A small contrastive image-text model, trained from scratch: 97500 training examples, 22.8 epochs.
Rows from block 4 of the image encoder of a small contrastive image-text model, named by matrix and row number. Rows with one number belong to one channel. Each number is 128 + 24 x the weight over its row's rms, rounded and kept within 0 to 255. All counts start at 0. Numbers have three digits each. After the name is the row's rms in percent of the matrix's.
After each channel's rows are labels from the 100 images, of 14848, where the channel reaches its highest value: "peak on" is the class under the peak. Only what is clearly more common there than usual is listed. The data: made-up ball-and-stick molecule models. In brackets: how many of the 100, against the usual share in percent.
# c3: 3x3 conv (encoder.blocks.4.c3.weight, 96x96x3x3, each kernel summed), inputs 0-95
# c1: pointwise conv (encoder.blocks.4.c1.weight, 96x96x1x1), inputs 0-95

c3.73 117:098116113116124158132102173120165119117112111122167126122097124124123131121119111114119109097130132134143119129091162115141176140096121144098155201092135100140128157125120072153133142161102154159132098133108093137127119100085092105136141083097145134148155134142142107090157155160167144110
c1.73 103:136102117086174142158096155153141124097114121119139125134115120100124135113109137089126115077077094128121137139074099110135142127121116150116153148109164105109104145140112091148122133123086163141148107153121122119116166028097091148142141101116144111139147147144147118104128124118119148134
peak on: yellow ball (88 vs 1.7)

c3.92 089:123123089104133117135139142120132118104105148130128103117089088147093147126128096073129167089119105167130104128139124103104119113073072138137148135083121114110140113105080110147111136106086106164135140107130135102076095075143097119132105105141146105130157114102135107120102100130146147112
c1.92 109:103128094151167099153117127111112141099120141139155123111132094125127124118103108156128175111073140150118177136123133121130126120135135145147117128100123135138129113075119132145107180156146155140158098130127116157110103094128116148090124087177138131131146156135138124167085085047130144134
peak on: yellow ball (71 vs 1.7)

c3.22 096:132110115140107143104120094141126131118119138122119116083146105140085105133157126144106091098128137125100174075121104125142127094156165114154104128109065123153117088082125124147154167131134101137156129105142107110100091158143142157105125080142136105081147131100087128127129129120072134136
c1.22 100:092163113079099177137116140111108143139152114136161152142122078122065153120097134133105119095150075108150162132125094117137157120100137106127130136103129125149087129140086127149104152120103109158160127121132155127074121131121149112121105144129121142117130146058112100112116130123156094113
peak on: grey ball (58 vs 4.4)

c3.95 090:111076112126120166163141126119136123109144131097196207105141116130137145141080086154139092120117127126125110125100077088129122110127105125104138159113137119178148126148126129112104141135134109184119157137151120122117118114147119100135099132135137126103090116128055124142128135128113135112
c1.95 101:140156128106064121101126137109144138107156120120144143129124093180159161121143111124133125099120130131135115132116100114129077084158121120105145137098151077148127101136122125119111134112117157154133119133135142112152149090153109128116116155147160104112129095132093130166122100125147134023
peak on: grey ball (99 vs 4.4)

c3.76 126:138116123139119185144126151120152163117138143127112121158108124140141205149190128115131139116130145122094073163132136124120111149136101113149174187085111132144138150117142152119085138121116095139165135137139155113142119134137128121111092070093162119103124109137140121169114138112111103114
c1.76 097:128099121108081159166136142118134132111130132121133121113163102124106186152155123126112137106120117101086107159152137120108127105100122131124139140125101118143101161088146154109121160113137108103120135152123107132162145104109137021119109078129128125092106126146135118114063120128137118115
peak on: red ball (33 vs 2)

c3.88 081:127100091090134113085129116132161151118101116095162126098130090109149167155103109117109079158109115090159115134168107128139113086086132140111143160118126092153105133122135138143103118100108133115122160135081110139100119158142116125142132120179125137130097121162127067122122139127098103083
c1.88 091:109135125097109128137113132139152138126105145086124139121122117165139134141096138130142131147164091130132134116091121123194133094133156116122123149091149153150100149117109118141112126107096107125100138119131132094071170134097143125182128090077124127102099111093135073162106122117066151121
peak on: grey ball (46 vs 4.4)

c3.25 126:106118129091130163138076148130107132092079102094105140107110162101143148128131134091112114074112093120142126094127121132107098128108088131133132126103111097110111114089089152129126112117110164095114091106106161106109130151106094134080102124146133126108099159113099086109097120120090135143
c1.25 100:097108129110097156156115171124133149144139100114123119129131157106131151154101153134102131074104113105159150108127085082113125137106151115116133140100104070138072095090101134154113122111099155144103095107118168120105139114137092126105144138140134120132079172098107106093096117143109125129
peak on: red ball (47 vs 2)